python train.py --image_size=48 --optimizer="muon" --steps=40000 --epochs=105.0 --weight_decay=0.04
Rows from block 5 of a small image classifier, named by matrix and row number. Rows with one number belong to one channel. Each number is 128 + 24 x the weight over its row's rms, rounded and kept within 0 to 255. All counts start at 0. Numbers have three digits each. After the name is the row's rms in percent of the matrix's.
After each channel's rows are labels from the 100 images, of 14976, where the channel reaches its highest value: "strongest on" is what is common among them. Only what is clearly more common there than usual is listed. The data: flat shapes of many kinds, plain or patterned, on busy backdrops. In brackets: how many of the 100.
# convs0: first 3x3 conv (model.blocks.5.convs.0.weight, 192x192x3x3, each kernel summed), inputs 0-95
# convs1: second 3x3 conv (model.blocks.5.convs.1.weight, 192x192x3x3, transposed, each kernel summed), outputs 0-95

convs0.101 099:178151148116072131103133133137150171125101136118118118167136137120127131157166110129112111162157146122104119147154153167108154132108158100114120151133140136110124118124096111095085071121124152184132182124166121112117091089095118128152158124126108108151128079106120145130104142114101167148
convs1.101 101:117114124115134131123139168102126137147144121113168109111130087132138161114107115157138166129125130135106122097075120126148172134139139148193133115120124119145146148139119188135128118168112107094083095077102174126150103107171140110156108132102134186095137111117119105143133113099145119132
strongest on: orange shape (48)

convs0.112 100:154144126113109109121098111107112103144079108121132115061140110143134136143128125115108141095163130129130120104112096085141105078125093134122116090113140123119079149121100085135138093138133077107106081152112123133102128143105128125119159157122135124138141127148167114140168137125153114107
convs1.112 106:106117111166143151141130124098110094140157132106141113174100138131147127137091120102158152128136125111052150163104122135156093128104087129136126150089113120133138083127119109131151098144098141113139097122135141157152131070123127165133137107137090093113119117165158144148109101166116074165
strongest on: green shape (61); its colour: green (34)

convs0.105 100:099119072107092102147163111105134123150123150121116158134094148120103120130132164083126112100149086127097133102108148080158140069108145113102094128144137108141123151119108130189143149130159124169142123145081189100108117133108106128122125128111129147153138112075168148121101145135115159106
convs1.105 099:115111153116144123129138115092154153102133108142145066125160083126143109123119123132152107126152097129127106148128145095135115088128116116144127128093161101135095103187202113161137122148137123123074134081158115171146098107136111111105133137163078116116138120144168170112130122141109125166
strongest on: brown shape (94); its colour: brown (64)

convs0.23 096:133130148122122113142104105097135161092108108159123160069130093127101123074107155081139119091129104111099113131075106101121124110153123135111137101090146137112147139181147151088137111149150108076136114155116111078093122180096158153111126106105117108115081097160091128130114104115110125133
convs1.23 102:115129132134120160110127116114165132137117156102120102108156093142130163103187123153187133164195142097124094148137128146158091083118163145116152101069086139085156126123128110118112129135144096175115117107133083180112125144132107122139141180158149105130151107116110137145172123095086099116
strongest on: its colour: white (32); its colour: orange (27)

convs0.74 096:093104119127104067131099200134116139098138113121122126123125113136110130087128115155122155109115167152138140164110097106122160138104131108131093146132116149121158144131112078086127120116125102079072154107166088102139098128158114125137103094100103136153140118131083125119118126140126133137
convs1.74 099:120129100104139130137123147130108097132119116137132153098083140119109096116117132156100132164149159130123117116124138124154104154139149108163132129112142143114128104102109132107142122131170159141094100161138122117116082134127191142142124091143106128144139137132066113075119106093143172126
strongest on: blue shape (56); its colour: blue (35)

convs0.6 089:134137133183145131162110087146112136160133115157121122108115128158081111106134163092075112111131104119131144149121141111105149124122108101145109116113102115143193101126145112099138100142138054166126132130149109106103081146095133097157134144084152110126121083160150158131159091143142125134
convs1.6 100:104135121097123134117125156154094167172104142108109132156148097091091150140155084122137172147141154148146076137134124117162114144150095182125155143125148116167147131113106140109149138133163169142141103143107126088121160119126121129138134161127108109149119139151141116111156116106110122151
strongest on: blue shape (63); its colour: blue (38)

convs0.82 106:150168126122132099113127126124106110120121105135123147104102076138155134134136108137073138132121136118151145131156124122104137144132144117136163075093106109159124112110126112103107120106134102145143051129117106090109093147136115098149111143144160169087086092106104123113118125132109125137
convs1.82 111:157113133144130117114102134157134127148157138096113094118083109095154150148075124123124146075108120118102115103136120166110097121164152077123152113096095122167139101150121124085086092156114140127141117112116162087102142137151144120147126165101126121104096178102113120131121140168125118165
strongest on: black shape (75); its colour: black (49)

convs0.56 096:123087081107124108133161137118110112127125129175116131138136151159133118125142160101145098079130113046108144115137091103144126152129148121087115138114140137154152175125114138101160091110123095141121090143125100122087149081095097141102124083137113082122135127104168179145110137123094118087
convs1.56 104:171081154183130148118171132115144147127150091147109140144132101093148128133132144111100107196120161161154093128119160132178091115142138158134120149109143087130131137113101124097121168133093085142080150124131163124113147112153169110153143137143124104125131165160144143120111116158147158125
strongest on: black shape (55); its colour: black (41)

convs0.92 108:141107141134138142101133131129121142182143096113095152111155133093111123119116119103126148124142124127163119124143102124141096122110099157127147105072129158128134135115104132137180123101162090112178116113127102106142135170094125125133136121142111159114116148170128156112163127107122137116
convs1.92 121:098156097149098120137150123159086146171115171131158126104127111096189159123108103128126129127128090169113155110130127140148127157099106096149105118159153139102125119117120135158134147116131111137149132088135108153120118135134118120158119156151141109129130107147137147120171134136110155130
strongest on: yellow shape (63); blue shape (54); its colour: blue (25)

convs0.79 104:131146118098107095115109145096153139100121128088106129077091115079096120188074137116120134123098095123135111172100142101132085092103151143108096113156123108146157128107094114124101134111166096117110134138107117096125165151112098125137090111110111144108099104079138176090076128088119126131
convs1.79 096:110125159135176189100084108118188148120121129180073128192134139126154085141120146125129140154140120120088122086130156109111120098108153124149119131135119166154149105108147107142122122122166156124091143110104130097151071138150142098157149153124119134125144112118167149127119147075156133087
strongest on: blue shape (64); its colour: blue (44)

convs0.142 096:118115086170140131112087122119131117141134157134136086148136145134124123177159113113122130109140125169119109127105101164158136150106148140124136120148104142145114150096163113141098129109111134112121152171118158147110106126179133094159107099114103108146137124086076105086099124119134151145
convs1.142 094:128120081122096132141113125180105117147137121132117139098143130050149150103115165087118145134152146130122139094115098122161131111119107119123160111088110121093147066122119123151112096155140105065113110089105167161080152157128142129125132130109131139126151138117135136142122164147111147100
strongest on: red shape (47)

convs0.189 100:101146104117169162129132096126117162132136122136109156144137105088146113104079150085107174098079114109129112118150118141125117102139121111120119131132086111136132112157148135086160143096147079104155137114090116179136129121130110166146124115170114150121158155151085104118090114147112104101
convs1.189 095:117125156086129133113128104098098179124141114148137104126150125160093120113119108128124137127184121101130104134111136106121124089138093103116150119106151161119145129122120101129111130143112160141104108124130168129133124135134084132120103115119109122146158117122156151149104125147127182113
strongest on: brown shape (64); its colour: brown (36)

convs0.39 101:119087099113095108158123136136131155130143117136148136153111104138114144179101146158114162099118152142106131142167118154187136159155156122113134160159096112104136143118141113129119086104109115141114114108140139172132149130120125125136129155150127157136165109133106144190088163186090132098
convs1.39 091:128143075083123151151125122131153125088079168130135144137117120102133163149176095113095122139163121115102161133160155149105130146125121152136142114120111095115137130107147133121117083115114099115118129126079107119104178148154158089113152176133126131138125146157125099143079122161122184164
strongest on: yellow shape (68); frame (31); its colour: yellow (28)

convs0.181 084:171155127129090124096166104096125132113136138083139150127101127165144083126169137131145124102113127116111067111148143142139123137128151127091163123124137120131132141149178159115138128132129166130112124095128052119135116129112098156102135108129162127150122153135143086119152133118121108185
convs1.181 089:128131123140128132119170108089095139092110159135130138158106154153086126123128120110124141135157133087133106063123154162119145153072178130145126133109134128143134126135121148118128137114115107086145135077101119109105176121154159160099124100070115091110135130105159115182108092123090133126
strongest on: ring (33)

convs0.58 108:146133114113111110143156122135124134142082118120149182154110129118071132139147181073121138114111114156104131079126124106122105102117116141093099167140116157123097111099123130094101152115143101128103131120164154158091120123110094118141135145110138122119190155125156106142123183147140106104
convs1.58 108:157140124140158166134142126144145142106166124182156113099174140155127133142111098166105165112115150080121097134149177124149099122094170115152127110085153104106145168131135117119114151091104104070105101133108127118115159103145145134070167110150101147125099103103137105164111136125091098180
strongest on: purple shape (50); its colour: purple (35)

convs0.126 105:122153137116148116136112132113077131147111102155085151121122201137115149106097148064128109102140164166150141099144125142124126119165093138133096106137122132146093123089154135181135133098137115118153074152096171115094119125112110165112105112131132165090158129116154150146126113143105171075
convs1.126 110:159127138095150159113130124113071130132152131137103094144182105097149108154134102119167129160136164090112100169144131123136139149135136152121166130094132121147132139123096160169112130154099152129052136085147135109101082125175114127111130152136085112118105146130137128113112169150125152169
strongest on: brown shape (76); its colour: brown (56)

convs0.38 100:089132137115092135127136125104114141179129100089098127132166137128103134149157124101159139150100120130088143106126125096149139160103113162086097124120128131121148106164123159122131083133135111143098126133137127136116084118128117123094114096123152174100117118152082051125137167130148093108
convs1.38 088:116123113107142139153114112152131125118142136181120155132159119147141109145118126128097139131126110123163090137182165132134106124150175156134140136146095167115149111119125158105159092126139067111144144120130117086090116148138166133113098125116118080116111101145097116198099140130123126141
strongest on: teal shape (98); its colour: teal (54)

convs0.135 092:146088151126101087127133141134137080101126138134122085117108129096129126147170118157137140155135139086122160107134121133164184120127125141117097129119100131136073101149093140138113091130147127122120156101141135133084095100146113136135109119161134177109125073118092137120160093108158130109
convs1.135 109:122126082089105123156117146181137143113111135106091191129167139095084124127159102118149121152116162162097121105114135147121144147142121108162113185144091115161095129104130118136178131119156127141115130126149192112112158129162174113173147130118129122164127172173132123096139156107098131120
strongest on: white shape (49)

convs0.183 091:138140096095164085144167098122149158137148149187155133099159084167164097154182149099112125108141109117086127132106135101130136139134097163120135091121141145138118135117131149077151119136113093169126107126143134159103123155177131127166129145134111142107102097114085103101103158159100112138
convs1.183 100:150095107133109113104134103145105118182114096117130081130130109117088124158155124163124082144127127155147121109108145121160117113077121103100145144104113124115144101122121158089122134114115098084126113139138135104085119168118129115142117146137098124141133181088113121158122134151100157131
strongest on: white shape (46)

convs0.86 105:121123086128105089143139133102125113121130107119119114070149123129095121130139137100089123145131109127137168139088093122121157147133104140161108121116122054126120120115113120079110129153144133082139112140131068097102141144134101108147132078158105221123088126117112116084096083101124111123
convs1.86 103:111141124088098115119127120146101107158160154148124118125098125148151130114100128123118141096118122137137133098093117175148114111107119143115129123120113121141136147121103130112126152115090129207105167114084143133122107141118089109124123156138164147156153098132110126107167108091151118126
strongest on: blue shape (87); its colour: blue (66)

convs0.103 096:126121116156144130107145156141115180149139127077125124097109159110138176105126155068113167114128118134141130104129131111155126127129071128130137122103131136158140149167112113105132107108118142158124071126087111138139120128134109114106105146131138097130141115111091108122082125117111060078
convs1.103 084:125138127117145120133135128138142124144120097144122134126106111141162132139143099130145163101133090138116067136139139155158125138100173174172081136116095108166144083082124181075142125129121127123142149125175150124146152100132136086120086172151121090108138123125123150112111113126121136081
strongest on: orange shape (50)

convs0.37 124:167114099073106103146131111122121084096133123110090085097100112107147126141156127119099110079117111131104180110110123127136151123114082134117097119112125130167142131155117130118144108099094132125116133132118133102121167086086106135097150124136123110080115052081112133134120099161111109090
convs1.37 130:109109089121115119161106173113121069135106131133143093140136129139111112113118160122075111130115071096156101126164105149198114134122114185135147130129150150102102127103129126142122128134120100112150104085149104117122148111142132141125158131122133085090124110139158096158155126146130117149
strongest on: purple shape (66); its colour: purple (37)

convs0.128 087:141099101146113092140138071091194126110105157102098141180103164139105139087175148201154148097118119149137154122123135161128102176143070132127131114146136113177098133107079091125137100100131091189099117109126114131141136133079091120163134112107127139136120126104136163123118167097118109128
convs1.128 088:115148087132146184159111145115143136125104099114116167073091110111120130116173121115101103159145113093124115137127165118125084156153123157123136164169145100102124108139125108143144128098135151140115131133133201134109105143152130143127126123139106135117169142065154116099137111136130152184
strongest on: green shape (73); its colour: green (43)

convs0.0 117:123133130108107105123089112111117111131123133114141191134092123113104107152102126120122167103124121091170130143168099146138092121127140136086129162131123155113119093116173135084161076118103127143123079117123148163126145080115100152157118106119146171126136108119138126170086175140121100123
convs1.0 106:113146169115117130141150127101103127122092143151151143124141107174116150169114109113130066161122156108117102087135116163112143125143139125116163087102065113110152142127087109104086137144121120098095147091107153163101147138166104131140157132147097140132135111154088137085087134112173141081
strongest on: brown shape (98); its colour: brown (65)

convs0.16 089:107074119121133129142116116158164099123122124118135135142114122134062129118123115165132119162132118091080124114132128147199137086148055129115116123133146101101118158078133119146149094141096112125148123093111125119125131104133128153187141145137127059134186133114134117142155158143104139148
convs1.16 107:104127154116152107158138151134131112116100113115136115138169115134140150153170085114128114149142120125126158139125120163137152113149152133129120135130134091122103115132138164141125116142137139102169124139137133084178126140146100187155111141119141135113145109155130153091150132177132095123
strongest on: green shape (61); count: five (43)

convs0.147 103:131112118102135165097148095134103145124090107102136110123143083130116099093139136155145116134126134123112105081179102150109149148146164143107111074119128094132173130132129136146110120121099182149123154098142080133117109164142131096125123169150176087077118125129132093147141157130136110108
convs1.147 093:133104150139149108114133146143103205132106154123141120161136167109128095145134121121096174101126138109149157099128125128154163139127157156088130126155164144124109131154102104129135130140159093106189121074138166082146103133113171143162109093115116099123136120138144151196082149166141131094
strongest on: purple shape (47); red shape (45)

convs0.60 128:145086094150123108144158118122112102125125138155129113116113175154105128119113109145134125093092148076089143126058100101134101113140092134169119085086123120096121141121100102089139131140144118118105104132096097135070171112118092121112133103120139103139113109137181141081090152111093115139
convs1.60 116:131157123122133148169106154113120087132132134136136098123113095156141110140122109122130162094108123113142132139132111150110117099139148115120136131135134152097107147129084155128129145156112109134139141102114114145136156111112162112142102101136135098079146057148146099176136120142126114092
strongest on: orange shape (58)

convs0.87 122:140086117132130067116114112132144115110147101105153116150120161147166121110127114147106106113134108075102153150045113129125104138126082086161141088106109106105133148141131091093107134128129139127104088145127097110091173160140132101096141115163117103099137141111146150094134116121096111131
convs1.87 127:113116134109152172169070184108169092109150154161152116093162105175143139116160173089067146117110115121137108116130107117144133124125124144102129146139123118112126117104104169117134154144135138160139134109130124120140168095123141118169125112123131078122142083130156112126110111142126137115
strongest on: its colour: orange (26)

convs0.51 101:134109102130111082115154124130122086125159139128117078087129131110102144132122117131120107139159132114139102149107123120136145106126145171093120108118137095140136146132127118126103147165134071134113135085075108072100141116100148116121150078163098138125121128136084156065078088134127137111
convs1.51 100:163109116138147129141112156137055133121116133111138109109126099145147171111145123156151142120146155122112126137127138145147114103152127125177140164133090156134123124138132156152100153158108128102155157115083158150118117119111081148120140123115151120119140097168129146139146121137139148097
strongest on: pink shape (48); white shape (44)

convs0.1 115:123173123111134094142133112165107109126129126105160078111124111135127128110129092122120108092106126161143099115145134123142151141121199151090166095073113130203119101087099124122135127119151121101136086114105138127104117133117108113109115130131109162106123115126101071113163100105109072105
convs1.1 111:137129129129113135155159145163140143168162129122106107149077100113148110120089166101140134110133142151117094121134150116141122137147121106177152136110094127135139107132100125130187153155144169123125123065145148056111117120141102112129128182108100133092148116128114158157135178119161121147
strongest on: black shape (78); its colour: black (51)

convs0.35 105:118127136144154098097140089115121098149139131111125144088104132094124123149116178079095161087131132106155129147105114131103083095133083135102132156146125111098119160100131158116141093158096096095133119147099149121124090116128161174108148104177145148102176095116119133091153172131103095067
convs1.35 107:182089161095136166149155117097141136143118115136158123125155071127093124176106104092132069109148115120126126077074095122132098135103141099125143094079101140148121119155120124111107136131133107144079108135136151185135129127171115124092139138144107123137152157142142124106091156102112133142
strongest on: brown shape (68); its colour: brown (54)

convs0.54 100:154159108140119061115157097113120119191114116107144153144118089128151137086110159130108129093159146132127086134081157115128130131111127107114130139094101085112108120081105136116099161159127120136112087128134136112065134163121114119116144095131128178151161101125110127113120121094115166156
convs1.54 105:191108099140088183115101151129096133175147129110161130145099118129114152119093097143132140132123180129088110148087164116176102162059076138113088142112126118137133139115139130129104151132137120135100125119123132141110133131146110101120153130124097107118159183177145119143119089175083113135
strongest on: grey shape (58); its colour: grey (44)

convs0.113 125:131117121110125115138152102104133159201129140128129104106144142112151141081108136106123132131131167085127143129109130091167112176117081130105134136107126068100132122122103087081155092130161067108120113137121134136107135148154127132147154102157118164157130108096116149070108138120108128111
convs1.113 115:130138114119121121147137108143133143142100139151179121144132123145134123135126158116106138116134111103126137121172131102134075158135132107159090090110123130141159141078117168109132122149123095140142132134112116107138133146106150158187148119145147103104133099144160097165124147166144102126
strongest on: white shape (67); its colour: white (31)

convs0.117 104:160128139137130101104113151128107117126127151077132119161119148134164150098080134134143141100116146110096149122042120163129128126139121153178105098113158162137095110134124139164125119099114137130112082106091136137112154130106141166138112141107112123126145126115101136142130124141124126105
convs1.117 085:108150109109128116144108132124124117130113143123119117133111112174172142112157100070139124091082116111158130090153161180121110139143095158100132138121126119108102092082109141124108106118129137097134184139136164109132186136106149137149106196149128128098164097155077113155136114142086111137
strongest on: yellow shape (56); orange shape (46)

convs0.62 098:160159151144100094176116134121136166157102111113107083136087105122078149084118098131126129125082083085126095124142113123167156098130136145096151090144082090104141129112148104123109134096150112146111139088145155098105156127111155121171154083086177140116112102136135109135120140120118114133
convs1.62 090:112121152091143159145140070111114134181127124140126100122126130087106164145094100144135175142138146108128107128133115096132148113121137107120130109140127162142141143166150140149152095137143112164137111105129186171084110111136137133115144143133113117159121133145124145113116113134129155119
strongest on: brown shape (89); its colour: brown (49)

convs0.19 098:127117197098097168137145139136110094103126130118151154107106108138125115069114141137118113116090157143114113102131150103145091127156110121127115145080128148126094107139174155087111142124115107115143089154106101124136148133073100115139116152110122117123064202110102078072115106141120120132
convs1.19 093:123161140113146092169108137159110154095109175135134156150145118106121103160150111148082177155144117104108045123143125171102125152131122136083078140061114148110135086087125112119146118145167143122145138139142127088134121157112138122114165154129109124132087108118176145150155106087116115117
strongest on: orange shape (83); its colour: orange (53)

convs0.127 127:136088112077116097136123148114145114146121133101113160126111118099106094114135091128121141099132136121165138123152115092134124138134161156113078117067087130111127121117134153140170104116115134106128120124164145087122118061103124145154102103128176153154156091124126129139142167177128118097
convs1.127 118:105145131127089081140120179120142147131148160110126163173090148134142145125114071136103151143120153126089146121159108157116145112139143102129132103106122143113123133135119115131101073134126144128159133132154110113099151162147147105155138096110151140175142128141122115098085174118138112081
strongest on: grey shape (60); its colour: grey (33)

convs0.66 110:156106105094087108091136131111139136148109079125142088101132097064152143120109130117123126149156176101146092111137143107127095142143110096099137135129114093097106108093069129122116125138132119107106094100105108079115116134118131109171141105123121118130132080135121086131147142100101081119
convs1.66 096:121145137137124131066104127115116120145132116141149112139122148131176171105149103134121140123161157132101156142156156100144110173141155129155133130170125142126098116103103140135123138115104110113137146094147152098163145178155109100136135113138108088156139138153139102186146150137141085107
strongest on: blue shape (61)

convs0.110 123:120120118102104118128107204130112123106117139131125094133093102118148076112078133126127142137131129139138157146157115153110125165133134163125098135174099150104144102146141120122155094133166112185146097113182136093123146082156046101161137130120112135109106121093094116160100109150126111120
convs1.110 115:096128184130166169095118112117159149125128125131138143135112162132127123150181149085147117150155141123102154096152125129123125128149143110138136110150101057154111115112123178127140100143177121098126114138114128132114081148168148081155115140141101125096132131159130117087112172141144159087
strongest on: pink shape (80); its colour: pink (56)

convs0.145 136:154156148118137119116135104130083088129094140122107157123131148085143138130101183097127174141126152109145122129110104128131125135130122116063136144175153123114156131136097173110133081119120117130148099122110191136140119126109129142089154111134130103076140095062123121112136165141149113112
convs1.145 103:145100164114130158147107129081125099112104127154196122133129088141112095159102139142101084156107111126155110092126118116146133137098133101116131111060128125103108142122138093088128170107148111125082143126122141159107133153132095121092103090152106138146146161146104112113076137137144142113
strongest on: brown shape (99); its colour: brown (62)

convs0.84 087:136116129111101097127165130152107144124110141156119099081153138149138117124140145131140115148170112130137159112111145132080126104106132129140133119110120149112125133150100087112105098112091190083048128108125108099126120152111132110123099124121131082125085145122137092126134146116133137091
convs1.84 094:151060194092115108159172117149135179158182090132153142134137124126127182144154152129152190124122109147104131108081157131127132123112100081139139142127170128150108131104151142157088128126119138136110129142129127140131127133131112135133151099122130114174176124153149124131117125152123100151
strongest on: orange shape (55); its colour: orange (40); its colour: yellow (26)

convs0.4 100:166108135134130131118104139138085095102142122153088106120143132113073115082124119114134110161108100145108133144082110124098103122132153119138110131132119125105110122158097119178106091144097101080159127084098164135089126140146123108107130147108138131105079109103130145107095110146140127116
convs1.4 078:134106053084124125114128071124095119142089103137105145135120150123122119125149131092124105134118101084147150139135099172103098093146154113094123148061124162136105139184111152155137098120146111134133117147128088111102081135102132096099101118129103080117137111136150123100151098128145159190
strongest on: green shape (51); its colour: green (27)

convs0.44 091:141122110086113113171139085099087136123122162160108173132144137115088174141145157142121153110128120062142118094125161093122131145123158122119116086129123164124113131165159152106124095141157150136143141121136113080082139141095109127097115089090119096116130113139137114121149096170163113142
convs1.44 088:150177160163158181141133095087092135155118143108132133124154146130161151151118094164111112139160134131124145149167116154080140137117133146120145131118152163143117135148138137088131142112137101103156116192125092103115160123137114116116124126113104090165076126141114092140138122125092099144
strongest on: purple shape (88); its colour: purple (56)

convs0.108 104:083080102118093129126126143116130140121085148129124096098095102112093119126108102121165118136136142091144118152126115107113160098114128156097132115102098147105145128099114122085128117129186100129075177125138138138108114108147120109113118130095120130104137115094127150132127124124099145152
convs1.108 093:150128136130150115166109169153125137124127118117122109117136109132149092130140163181144137138150156152155126094136131122140167139125109091144172154163133123144130125109128192121167142128156145093133110134144099131139194132131181139124119134109161139141078102149158111159172107087168119130
strongest on: yellow shape (53); white shape (48); its colour: yellow (29)

convs0.123 099:143114100161113047145135117124132131137135112160097126119119118127116134139204108115114109085115141175129120082110119107144154110140111148177114138107081160108123154141105124075129107117139129122081145097119100115089170142142133146124146091122129151138105123103095140079131123102094121134
convs1.123 097:122097097108090162145108128164119133133140167112126099138116122133111119134062118122134155128154156101091122152099151177132148118082159101137148113142130143135134139170121133142117113145163122158110125121126146062097140088099169114117151133131129126173130133117156149100099133103113115157
strongest on: purple shape (53); its colour: purple (39)

convs0.28 099:137082160155160089149089134117146114118105096100139133104133161097097112125165145148132123108127154137103099166113108141124151079129125090107135111096101158120102165148104083104139059169162122114102130119092106103078103146136121156137128096136110147141118114122124098107126090108115100109
convs1.28 095:154145106092090105153100143143103117087107142121115131144158159113187102129115157153137107120115113130099125123094140117141104142100106124132155147092081099167128197102126149144138066136167142149126124125092119102138105130136139119117136131125145121167133143129113114154128072102131070139
strongest on: purple shape (65); its colour: purple (42)

convs0.46 110:099118121183134112079136180126150132167117108159120147169127157135104130111152112149125132150126130078119092148111099153115162123106124143118166150099163127120112110136116075150141135145127127130146123106139099160138148147167117159118122129124124096124126153133134152151116159073154140215
convs1.46 120:148172085132145117107141122126095162123123131092117124136104106123110130124131078109082140116103085092115095101166155154132137132140167113117154102097134106113179105099099141140150120118144120128134119151142116109132150152157145144151147119141114127103134092131159151131124174133113167076
strongest on: black shape (54); its colour: black (28)

convs0.122 096:132076164111153114132169156098141152127116118126125097142121186153089136133104151114161136156146124092113153097086132120125106136139106149104104092132135092121110146116126110160076147139143140119082098133102118159135164111163129162121160131136108136136115122124115183123135180081118132108
convs1.122 111:171110126132155190140150154115113141141122117116106182113140118090137130156119121094160120115114160079080081156104120146108105124109152085081139135118118099143138135121090078131123120112128124153100159172116131156117098124111129131128109085171129149153141143109135125100099143102151139117
strongest on: ring (35); largest shape: ring (27); its colour: teal (25)

convs0.136 090:136103102104152120173186114108129143148124122137136129125138106125132101069125138131127111134142152105110123099067102120144141130122115179103135177146137086152139113122127132116119134126081118132074138138119153137120129115093162157096078084128173120114117109086138168136119116129112100067
convs1.136 105:105138123118113154103157127156158138122111104148107133114108132087096118171148130118132085116112142159128119146085159103119119122124097168097144091114090180135122110124156132138146101161121135099103153129107129176080146158116154128118106128104097074093150120136122133095072142107183157145
strongest on: teal shape (48); its colour: teal (25)

convs0.131 098:127107072148091143159137154120151135115050087089085117092161160122081111158092147098137119126119118134127128107126123073121079106120157120090085143147138152118098133107116105091102145112129114145126119153128163135116146133078130081112130168133118136112158167096138106159103096135157153097
convs1.131 091:147167071121097087109145132121126133128148137120146124144114157106113099119127101180096152099118143099141076157160103132138143140106128120095129117148151139139092120116146147112147125126117141132109091137120116154103113124118114068146086058111159124131138081118121131168168112122177145141
strongest on: red shape (56); blue shape (55); its colour: red (34)

convs0.149 101:113125065126166104189127119132115133091145151100115128126116118140092172149125120120171155097137118129140102102154108098122140134118096118108123145117125114083135119122156118159114113119112133162124087136125117139095147128097140109163079147141141119071120197119073110073128101127116165101
convs1.149 080:131104163132159162120124113118116129166097128154124119128142142117141100154139103117102169120129133127124143159131140179093115125096131145142097146143132168171105140149089139092132159154112127124127142125089155138119144145124155155117077133124115138147099112145158112218085116101156168155
strongest on: blue shape (66); its colour: blue (45)

convs0.17 104:119098088116143052123125122185132137105143125147158127135136122133115150084111133126143133067154135117126135128150116092116124166141086122097137124152101108106117135149134123134136145113142153141116096120123153112138139130123140089163129122125133113095136100111078157132124145143064149147
convs1.17 091:147126140111121115142127109150114123142133122127123132140168138155098142116172126131104122124149149109102108143133130130105111152130107129101120129137083107116169139118154120142137129153173096098146120144107109138102109104105108142145136087116128103141159141122116118112184124145127151087
strongest on: white shape (54); its colour: white (28)

convs0.143 101:115128139134152085117127113144120110132144134127110122123121121144114113197178123115089081133112135134155144134148083113130120147144108138147115139101132153107131129116055124137157141143113081170127086130141126152100117164095149126165101101126122143094122119151126160110163123150113088113
convs1.143 092:142096123133084179110131127115171111139085141099128139115102076106113153133168172143107113136164118152111110121065165142107127141121125130166121145121120127098122165114134094121137092124118132112122144133108139119109160129149153125196118091107120146137164150138160117140122130079108150156
strongest on: green shape (73); its colour: green (48)

convs0.153 109:079080135125113115129119165096098100116132158152156128101115124129139117130144089094129088089149125118127091103082116113109124184113085144117149123086133106133084125098084149152078150156133123149140070108132144147093155130171150134165161162128117127121100127124138141094179102111094119136
convs1.153 125:111103115114122147149127129112095119126098161099116113110119118135114105110131132161128109131176113135105168137131155107121148109134083128116116162116134128161098126127151154163118145110169087096191130111154136148075111155158144101190161100148130124136138100168158131124130144140136133068
strongest on: red shape (100); its colour: red (56)

convs0.48 107:119140151111085094113156146106137166151089130122126138167173117143121119153101119111124111076092117123105073117066120109131085121126077123122108123123124089111149128133121092110116111130102119140097114119123108185119138103132160127106096106135137098149101124188065150101111151130075109128
convs1.48 111:135096127137113132145113141138146156125147126121158090127141125150118098111156113122121159102102151140119103102143159128153112074140139127136119105122120155153096164093133153110164137173108101126110139136123121195122171082145153111166114131176085095086126089139125137160127155162150091145
strongest on: pink shape (50)

convs0.85 095:136122130117129052118136071092134103111126100125121157138153111154116145142142116094131107113146105143121146101093096100116164152114136156145128112161147126131107177125131118135093052113125128144130123149142154123106148149094167135102110110140153154108146122135108130109096150133158147132
convs1.85 096:133132133134165149128097077117137127146121104139132146129134161119123092168121107097097121140138120103168141144146144175140121127088173133130164104129129106141084129135111140123155079185112131149095102126115115089117137140133103119129115108118126122154134131134155117138114097159116097159
strongest on: frame (35)

convs0.78 091:127109156126166152129123175170151161131109120103115162194148120128199161119124178091167136158128119122125085137149107167097132114139136154083134126135132116139123141144129132146135142146140102166118155130096139166127132107149150153127116153139111139075173137136108097133122122100131136187
convs1.78 121:114134105120146131133150106151101154143066129109100087087115105123092148122139043094101153072140136123104115115153133140151167117095160121132127126132093156086176081092106119095146135149134121136111124095119125107142144133092159124144113115085117141138136100148144133174165164143090152079
strongest on: red shape (52); orange shape (45)